A small model that predicts nearness at each pixel, trained from scratch: 2.75M parameters.
Rows from block 2 of a small model that predicts nearness at each pixel, named by matrix and row number. Rows with one number belong to one channel. Each number is 128 + 24 x the weight over its row's rms, rounded and kept within 0 to 255. All counts start at 0. Numbers have three digits each.
After each channel's rows are labels from the 100 images, of 14976, where the channel reaches its highest value: "lies over" is the class under the peak. Only what is clearly more common there than usual is listed. The data: rendered roads seen from a driver's seat, with toy cars, trees and houses.
# convs0: first 3x3 conv (model.enc.1.0.convs.0.weight, 128x128x3x3, each kernel summed), inputs 0-63
# convs1: second 3x3 conv (model.enc.1.0.convs.1.weight, 128x128x3x3, transposed, each kernel summed), outputs 0-63

convs0.94:155129102086104093062158145132114134133144123095115097141158121084100149086106137106130103116100082118139120122102117126095115117103115134131131134085119124137138138102093129128131133161127154
convs1.94:104135149153158177172056155099130127133117117114080169131127116139142104141108125149150132162150170123099086093119139155100154158125128137151149121144161121102094128127154160171094104131138099
lies over: tree

convs0.81:137123140115126128122163150123101165146101137137116126153139096135104088066133133098143166117136142111111109145118092125118133112177090112132112123114106110121155134103120107109099115113141095
convs1.81:125142112143112105116087110113123109084144129128156141120120150134140146171133109141092118170138127132152193122093140099096096113112138146123181100163135069135114101095120117124147107136110124
lies over: verge

convs0.93:150084102122115118114178123127128111106135136114111118105155097105088151159114127157096095167075084130162090138107117090078121123144139129120121113129152145137123071103154124131137145111162145
convs1.93:081139150110134105111081102135083099118114141094149139102100134101167126111146139086125107119121135161105100101133125145116111123127136141128119122096099128093112134088101079127108117098145151
lies over: verge

convs0.47:140126142136138152140119107141159069117132118136097073131118134093109115136133114122151099135128111098111116129130135132157085125145127122139037134132146130136139149152119076122153077129108143
convs1.47:111140094086146114146119154165110124125099106112107150109111116118141133084150125099122126133118129153110159097137100123124157131107115115158064070118106098153094129126088139169082142093135122
lies over: road

convs0.91:125153153126138102119128110114123077104133143155138100129115106135092148165103117117094155055142117093105145128132140122152148147155117128099088133098161143155134124114121122158120090113145098
convs1.91:100089144100142157114143070128123115096077099134099101124108116082163110103102119115128106132115139162094071121149102095121098105091128114131072108155104109111121166134122144117119130106151110
lies over: car; truck

convs0.20:096115150113109132131165103135125136169142097074104091128119112148102123114130121104149128148089111107148088129128144121105143062139106094112158136094121116125112111091104101128139188130184137
convs1.20:102132087179128134127101142122142133146101133160143154146082128094141154164139133129150096102111153165086109125154092161114136083137102152139115100124136168119116104148150123103110093133063119
lies over: dog

convs0.119:095160136146095096167114193106146111125126126130094145106082107080114083134121148139137152150125096122132115119148091125146109117136153124109144122150154157089124112111124135089122112117128121
convs1.119:137095150117127100094140140110142144122087131156184106158108149102131163119108087104080100107165130179133165130137113087113144149108160159128080142168075112098100157118138149107109133137122156
lies over: sky

convs0.122:120117135080080094092167176111082103136151113106100160127139129129141146123097110120136086143107109136165139090125151120129111162116116114106142125122105079167121127105120117128108155136151092
convs1.122:151117131162132096191157146140114155126121127140138100141141119125146128149145144098111136132147107099133145098120114134149139113110147218106151125150102152083088082106123138122109105124115099
lies over: verge; barrel

convs0.35:100161149110140072161124095083138124127142142080113079129128101114118124138115123127109139103104117108092115113141120173120142115138139112145170108124135124075133124120102091139132152150079115
convs1.35:135102101115111101146087137175117086137105114133125123121151121148123115162150086149153115125160171089124110136093162105156080156125099103147147165106110106117159162066139135126150133110149135
lies over: house

convs0.67:097090117115081118108163150148105102160149112114113120133132127162132128111139143086126135113125124125099100105141115171092108097122128110102140145135136106121132118130148085058105131117080158
convs1.67:148147101121169116107140162099094129105082118091129120117159111120143066097099127213155131133105140115114124130150137127119141140137132101144171088125130144104113085173099129147097126149128075
lies over: car

convs0.26:114131147093084101113170118165120124146109064091107117122104092162105103123131117114123156123157125103140113086130125142125123072122132112104144119127131152110116137153116092148145053122112165
convs1.26:115106112134161143119100121105122114110138160115142189139147153126140116102114152094110114147138129139136112127115134127123151143110083127139109129106130149146115139095131153146096117139164069
lies over: pine

convs0.46:152125104066131099118104119171126113168100119135074149127124129118133107120151124152100117127110128127150117114142144144138137087071091097109114089106098089116140171106130130169130143164123137
convs1.46:136135121162146146123165117102136096160167114136143123127095105164154112135101135153141135094126132113110081156092108127106088079141144183174118157119158149119104115151117151105135081135139091
lies over: verge

convs0.17:148127107122091114123114115114124114155135084121157126116131090102118143115106138112122104140153105097111103161099116094153093144140140082115133093132113101138105126092169114117093142140131134
convs1.17:147146177125137088153158119132166130144105111137119118141136106141151140124159124107088130146093096131176146137133142143130180104134134183130152134133135141137142099200109086092111136138126116
lies over: road; verge

convs0.121:117131154078098112121133134098134104103094131142088121144122142094154131092125126130119143133125086086104108113137122129126119127081097152106135115126131123131141115162117124126128146088132130
convs1.121:100137138098129109113146138127130146120113121143133134147145128110136101107106116174149110084128133176143138086083138166114131099148133085127158142135095131095104138100116164132108144165137099
lies over: tree

convs0.2:099160114144137097114145143115109101162117161108154131145123094154096128091110124165128101134116088157152128133082100108121124110131172131145156065148151100114115047125148117080110110108139136
convs1.2:138058141108110120081154111064123168124109118140109109151116162067095150125128102101076144117108171097116137131119142141107112180122106119081114162109078122084135161141140128148132128149113114
lies over: car

convs0.19:115129179145106095111145102104121117127110116120107057124128129118116141113121096097119151083112136122125111142110108122108098103137083108136143107094125129142156116120124099130160123130123139
convs1.19:094117101119099105119067117128113164078138099117095152091132123123106113154097137118129139125144145110135124117155121194093137153124136108119116123132143142144132089133107146136097162124143113
lies over: road

convs0.120:108093123152127132105170176121104126103139124138091114074113145108099138133150202149132131143137099127127108142112117103069160129148137105127121105099119143087168137083124136114122117093145135
convs1.120:106140122096152121153102096103106140110119103116141111106158125103089104117103087063164152159125097128150116148111138138173125129161106112149180124140156124116121119138104127133146127140103160
lies over: house

convs0.5:125118161118145119088150133138087101104116118079119082137144127151113128132111121129114125135115103136120123087133107124112114103132107145141140114127126144132128089134119117058182177136071124
convs1.5:137124114114134128159087112078142120103171088106096147114132103155178132128135156185129124161145124090141132131112078099129132143107141142128099120094127120126115126086117088135133104152147148
lies over: verge

convs0.95:116116137068103183127112117136110118082121136114113128122131092114122134137108134113118118093169145112128087127098093140111091138148123118147102109122123098106083156094121100120128110124114121
convs1.95:156159113120161092131167139100163076129142150108113135158140160162135160117116159101135192159102110104167153144126121107122119077125116120091185150134135133165101137168111120140125119149106138
lies over: barrel

convs0.73:148103119134154151149125171114099132140131127125124068144133108140143103144103136095095097100062075068136115127126113129104114130113150105123149111114118095150092111120083107131142107134143157
convs1.73:161150161124144115097118115131142113168095098114132179114162154124129133136130127127144137144138168153155138121106124134172135126145129166108090123138100142087080147099126112166104139124110107
lies over: tree; house

convs0.74:133110113138093100133151151085161117150109098126105137115107104200121132147142112167102159135125108147166155120145125084167120110142115116122139094124097147147068091126110091103116120160131140
convs1.74:145072090085156160122078094125070118114132104102154150125143127102146131108114114086128114119086126103088105133112110077092139141124136117113121154105105149103098135141078155139111127094090111
lies over: car

convs0.127:106111089120058095121151160130111129134162132117136179125136102145099118167159110115135137128056098111128139123144131131118125144133160083118172131136117121124118121088124107123146145154135140
convs1.127:148119151117107129072097133096148123165130131153067168138100142084132129140148137140128155104148091157147116104101128158167135104119099127141116135121135146120119181160129093123122163082120155
lies over: sky

convs0.8:105117155145099109128132135122157098149106094127126101108132099088112088120112135074125096110161094111120149095108134088150129118136094099098113124142130131106112074152139124141126129150088146
convs1.8:144107119085104148118116116116152126105125116134121113178133116130138150118119110083140103088104154143088089119182112144124125144123169115119137140136100146035132140101113107136094139116129143
lies over: truck; car

convs0.104:128130147145120128139140180106103093122131128123123096108111111160124090122101149145126132108073083071139146153108123130136133132098144103164128124126086129158083118107081154090112119119144119
convs1.104:132076117145128125121118118143136107142110140137107123125128137127119159113167145080123131132113142148153180081102148126112132128137123143146074140127119087152110109149165097129117105172108110
lies over: sky

convs0.31:150137138145149086122126143102115108103130136147140108160132124099103122102139088117130096156096138112142144160135094111139106159140132163150143164131100119095077131121086122122134091126111137
convs1.31:125150103154112082127115121155112122101141143123107069085124133102089148113152164158099099176084120115124121124139103134081111082121121116092125110132129111125076148103078095114142118113144087
lies over: truck

convs0.13:102111158160105139094111161116121101138160178110127131117119108155173139102096131143145170092127151133121137134122104102131142189161123149082088130148128122072140143116134098147114153118123121
convs1.13:148125136098125084119164147125075151107098101098146125111106162096058137087136085104143104110129094150076136136108147107142134130104107107131145126118116093128123135131098149124158114112149140
lies over: house

convs0.60:120133105141127082100150130130089134125165137126076093130120114101101115119114129141155102145109110105106170115102145133155123112091132122139132099125117141134144089134130117109152123120155108
convs1.60:112110075141115136108125139146163105123116127140168118126108130098101136111108101064127119135138113174113125116176054107128104132127150122106151133121163084101158140127092151142126110124148112
lies over: truck

convs0.39:109105145103168144115127124170126139169132128103099141075109124149137137115143157143087152157091113075146123144100130103102137171135119134145135120135110099133151118133140082156123093160162112
convs1.39:102107127128104136069112115131123131054141110151136126144106153101141134117118118140147085096143164174095108119076116135144137096115095128081133114141141053133128139134138118134126135103084135
lies over: verge

convs0.102:123110135091123144135146124129147089131124148128141117107150113134134110114076131136130155115165151162098122143071115062144109136154112151159119130100138187112129123113126168090084137116128133
convs1.102:150145144123092122144137122126097137071113122143120095136107149103176155156167118101115132164127098153101102140189114144095169113116110143107128147111092103128134162098093105133142094141115134
lies over: lamp

convs0.1:137092132122098139134149173132122104154137093128128114092107124143117138170128119149109145134119129116129121120110068118143117118125126090109110082088112120085157060094111126131109132129083158
convs1.1:154131126127161146136092102170121118111095166080145158119143112118133104080157106103139125140168080141169116103116165168128127117145114134131174134107104101118111130139141104131125128140152079
lies over: sky

convs0.106:114106170098108141140131139121127132097123122125123149115121108154088175122146131150112145149139173080111076155093116100137131152131117134114154133113132135128127115126159097133133123132183107
convs1.106:118175116117155099089108151150136195124141110088095102110087124101167094115146112124129122147128102164120087091165093110111098123113121074141120084103131140097135108147127141124133123129097102
lies over: lamp

convs0.23:115114044136128139136118117186144132116157108143123081094091089126128098117115120123082124120076155118160131146140134156091123143128111121124141122128105140113143114105140098127133112098142134
convs1.23:122104141128082081100119136117111132104099128121128121152131131112112159101090121119084125083100097095110116112142142129083122114099145100110142122122116116166105146109114135143094122094118118
lies over: truck

convs0.16:113107149141130093145102149076126091150142146141162120101115124157113120153113171101153138146122150128150143170119110112136168117144132146133094116148146119163103115158140149117142116108117148
convs1.16:154133128136082138153125100142153122092147111143115082130137101118106082138131096088106122106112122117170121141100141103127100126093115110086135132144137100089097131081109103075122107117153126
lies over: verge; truck

convs0.114:114124094111131126089158166122116099128155099137105140133121105146094122137092128138109125144134132087146136153136104139179139101139163132093125117135118138151063107139098083123129096093169124
convs1.114:160136120097105138119062165100147112118126132139147120109101151077111141108134146119171138169135142156126142152151131157140120116109115138174098119088077137106132152118124111081116113100122151
lies over: verge

convs0.61:102145131115141128144152142108121127139136117124112105082105107075118102120137119094100149158132139114133103101114126079142126130134100144101096088120151076126144136135085122116104122101148116
convs1.61:100172147127145121139103132129163120120155128104132101133121098171162114135152129135120141095122113134114115162099149151143153109136125126127173147129135149120166063143122116109118119187111135
lies over: verge; tree

convs0.86:149152091123119136117091105134102132110085094114113117125085137102094100105125131145180112138122119119156078110106140093097129089104129121121171114080112068152128124117131113144149086113100099
convs1.86:137120150128171120154169142079143116148181141179121130147182133108164151150139129119141130133157142135091133129111131125184127142138112128153101149164135152129116148137180172120103180117141123
lies over: tree

convs0.58:121122126125128156119105154087112071086141129164157169081159091130133155155129120149123103147121115112194148165106091097070142153083099138144127092143137140168092116135102150124136087092139153
convs1.58:134123121108130128096128139135126142174130110114119107098120139141119127103126120076111162095111139130125095103127135121163080155148156100100085095153109092081091148067139133095119126125166111
lies over: tree

convs0.48:146099107126130146112153167132108111139150150129110145063142156135104097113105099134110120161113170129172109129095118152115121143120140132146131092158130139101122127089158136108125146122155126
convs1.48:156159131125085114136085121148150113142113120120153075093134114128151145093121121129096118101152099143135131127114121131132107126125123108115076164122103120134078136087114128140147126091142126
lies over: verge

convs0.87:122134115174075135139125102091139100117122128152116125116119150136110090158123120150155161126125111123139102097114140128113119059087152106106143117133145108135119124105119141154148117109133141
convs1.87:129097124106087134108105118126167136154141172112124137132135142113114143109155125104121150101113126172150129110118092132132114135127134121169131092092101157135145126096119145071141103151125096
lies over: pine

convs0.34:124147105125139146127142174105129148130112111117117086088129124135119102156116126133118116133073155089158128112087123096146117127128120159095148122146132103105118087138116132151110149081161119
convs1.34:132108139133139168122119168159090058132124096147140145126140134124133141124118131113092161107129145098080125140119113113123171136111119137130104155101104103121104155079146125130125073104138120
lies over: truck

convs0.115:112129126127118142125134114137108143158087092103124148108135097100104083109156072118147114166146122101115124142073130113117099101162118121130084144144105150080114113080130066162117121127133098
convs1.115:082135132144114109143136123126141094126132148143073161104133160113120144141106111119120114104112100127122136135165112126131109173121116132109132143129132135135072104138120132116128167110109119
lies over: road

convs0.32:130132149156113088154125119110118155121140098105101112154093136137152098114156110107152101080115122136090147132138151148124116081113069144100097141130112139136108133111113139118130192112128160
convs1.32:101120101122143155113143121115126114123098124129143143114118119120168132127123175179108142129125155151111120111112105066115142118135145091198091093102124121121114109147141126159119101126149052
lies over: pine

convs0.69:143136115097107122093161178129109100139114108114099090130119130148167127101092129088113139119119073150141112143114094121084101099143137128164128073150086117117154141108116171107145164102106123
convs1.69:123089118111143129177138133143115161150143137140133150109154166121140117133137101160145139171134121094141071104113178151135129160080120108116117139093139087126092142128136156152076078144152097
lies over: verge; pine

convs0.92:116152123149142131146107113135150096164149167128158088120113100107121099145110143140141119131088115104115123096069134161103177065101157127110107073094101124135111074143121118123122099079124104
convs1.92:129082130096143121101165116124122092132110112126124111122137114101128154092152088090117091113121125136093097130131095075112117131098078132110083143153124146065146146144147104127140081126131123
lies over: truck

convs0.56:145166123143121156140123115105126097133132134153144153083115120142141124127123099161115133113104131112164111166107126121137136067120141106105117099132123103099097072091148177158162119056164132
convs1.56:101123144067113112119130124121120103155159096132112090128144133119118158128126126058088116133165147078114124077114144126128126184118107119157102128099136136133105161116143081141098106113098088
lies over: truck; car

convs0.99:152129118090139103105135095111093095110118125147133084147139143121114109130086171117137135127149096083175102162138106100122096079140099117146115100142138135159143120134116117127156136131173126
convs1.99:069094149156100122149116125079108147115123145128072105139102120160139117109127135078084133124148101161107103100114148118137139153128156122115128128145140111121130159132119123137085094137124142
lies over: sky